python train.py --model="text-conditioned image diffusion model" --train_examples=48750 --conditioning="text" --tokenizer="word" --text_encoder_width=256 --text_encoder_norm_position="pre" --text_encoder_layer_scale_init=0.1 --text_encoder_parallel_block=false --text_encoder_inner_norm=false --upsampling="nearest_conv" --batch_size=64 --epochs=7.4 --lr_schedule="wsd"
Rows from block 5 of the denoiser of a small text-conditioned image diffusion model, named by matrix and row number. Rows with one number belong to one channel. Each number is 500 + 40 x the weight over its row's rms, rounded and kept within 0 to 999. All counts start at 0. Numbers have three digits each.
After each channel's rows are labels from the 100 images, of 14976 (inputs lightly noised), where the channel reaches its highest value: "peak on" is the class under the peak; "colour at peak" is the nearest of a few named colours to the mean colour under the peak. Only what is clearly more common there than usual is listed. The data: rendered made-up planets.
# convs0: first 3x3 conv (model.mid.0.convs.0.weight, 192x192x3x3, each kernel summed), inputs 64-95
# convs1: second 3x3 conv (model.mid.0.convs.1.weight, 192x192x3x3, transposed, each kernel summed), outputs 64-95

convs0.56:535452488521547474556463494532497488524528449517475458524559498520517483526464463577455530529503
convs1.56:432399511498435515490582513492482478488444452488477457569442499462572449491542469500510502568478
peak on: planet; ring
colour at peak: brown; grey

convs0.36:471476501479523455457489487461484507469469521492564505490480563561464479575380497507523517470466
convs1.36:548500512565468457478434523459468474500474486491514439577450519517472500513545418493528480455495
peak on: ring
colour at peak: brown; grey

convs0.49:546473483514448537529507470500500503511519451521489470461494544506444627473464517566429503491525
convs1.49:519449574519576413396467523465541508522547521556514515492465514475469506447515537536457475516517
peak on: planet
colour at peak: grey; brown

convs0.121:573533500507535506524501470482517457485506503452518506455512478530491492458503500412522459424543
convs1.121:518497529454518482526514503467458536486436505413504483487503490497416521514407468561541483494518
peak on: ring
colour at peak: brown

convs0.86:418589474509446557456526529400478505506438507493460416446470486498505514483418450524509467561521
convs1.86:519492544492508549464474581488522534417524525483491584472583507513520476551525510523516471491474
peak on: ring
colour at peak: brown

convs0.42:530519538513520467473434489522460498548439470457417452420543471551520485487470535522488507541537
convs1.42:456481483578565454463490436471534496501512454577433530497555441463560423450520514533457536497482
peak on: planet
colour at peak: grey

convs0.132:460513538492483478481547469595471500525498490509650523475537514544556554509495538516496524454506
convs1.132:478510520523502499514524521434507510512529471541490487525465494538432384462535510409431442531456
peak on: planet
colour at peak: grey; brown

convs0.170:455500507463514495481494502525458551511503532487486518427435554539481539503474425515530504565445
convs1.170:536589470512484461568565495410534505533511433472487517520438520491474467547496532454464544477571
peak on: planet
colour at peak: grey; brown

convs0.135:487478490475442432516479576495485551486456483526507416580487468457484524472525535578441539441484
convs1.135:556493413492496576569485468481450433504449452553483509494525511512515524456523568475499506586539
peak on: planet; ring
colour at peak: brown

convs0.183:475449538472505432488433514536484514537521555427498412494471599476532539527489535523506497489569
convs1.183:530474424479581520567486447479522483492480499541454402521469496492489537506451456457478490509484
peak on: planet
colour at peak: brown

convs0.100:472487475516533501505389522508527449443498523472553412505519638555463544452492533550522574466541
convs1.100:538480557474414496533565513498532555432497494500493502429529503455553537506498503505496473560487
peak on: planet; ring
colour at peak: brown

convs0.114:477560543511486532548503509584472516526467537475494561444576484534513425547539455506521491497459
convs1.114:497467509580513508464536418504495394544507469535504505570457443494464466515484549504443550488541
peak on: planet
colour at peak: brown

convs0.65:579568535478466521501498557521499470483543536475486546557550492448474538504494468545503544518475
convs1.65:455588520510493532512507479477475574508471499567474444512443549524457452477503509543500429543476
peak on: planet
colour at peak: brown

convs0.189:579480489512485511536581500526462592527524545492453538535480542491516511493517493545532468510545
convs1.189:478512505503514479564602477474429466533544490568533455472510476479511445541512513518485475534489
peak on: planet
colour at peak: brown

convs0.57:597464502524505502506518553514485535530517506480505526513514496492475553534467523535547521423499
convs1.57:472466518522504534592505518497516489561475521521511414568510539535508385498500488494461562518503
peak on: planet
colour at peak: grey; pink

convs0.27:500497508416459531480502496494426479471440540500514482471462452497499549533513502472465564541571
convs1.27:425493461420565492533541492482521579503539500495481472525470538512432458455522514529469435501464
peak on: planet
colour at peak: grey

convs0.172:525457483517458478489454541528462501533538533523510524503526509481425539453460528549481477513512
convs1.172:473457496482507532463487598480506509475518480497457527498430505511536359501485501536518470557509
peak on: planet
colour at peak: brown

convs0.144:489479516526486527500495478566577564405399479528550493463487511420447417504448439455410527481559
convs1.144:503475454504543502515526445527527477535546459487434504535472524476497516461488491525518510472471
peak on: planet
colour at peak: grey; pink

convs0.16:484484557413532456479512456463455468495523485573493527479524514522501499497535472453442483567462
convs1.16:546567481478518451406531516523536549473500396438514577495460479442464497426483525439506476416458
peak on: planet
colour at peak: grey; brown

convs0.37:517501502537468558433545470535477502442447512575476563496473535495520529504519527509469540569523
convs1.37:468454512496472507458505544513507464540465551456494474483508487564415457425458433534465525538493
peak on: planet
colour at peak: brown

convs0.157:494532512509567482557492487582546480494478587534462591454528477491533596558445509463464551563524
convs1.157:431486518474496513530504509509512509478503501563519381483476458467469391565563494498539468541451
peak on: planet
colour at peak: grey

convs0.64:553496525491439480486481536477546495538483530503473513415495474501512505527501515484482525487517
convs1.64:491476513504601542532510533505472541442431587494529505503425518504534507504513486479492545577442
peak on: planet
colour at peak: grey

convs0.67:497525432511482516462479536543534516508456542506398459455496494528542493543439522480503487494501
convs1.67:411560480571553492428454446492512489473530490490523522517566457550496417438505483505477463477503
peak on: planet
colour at peak: white; pink

convs0.112:492512492457449508459471504495487524512457516486434506438418439507425456468468529512485444566558
convs1.112:512500516526456558470460545506488564500515481467454516479555501474477429513476531503545473499475
peak on: planet
colour at peak: grey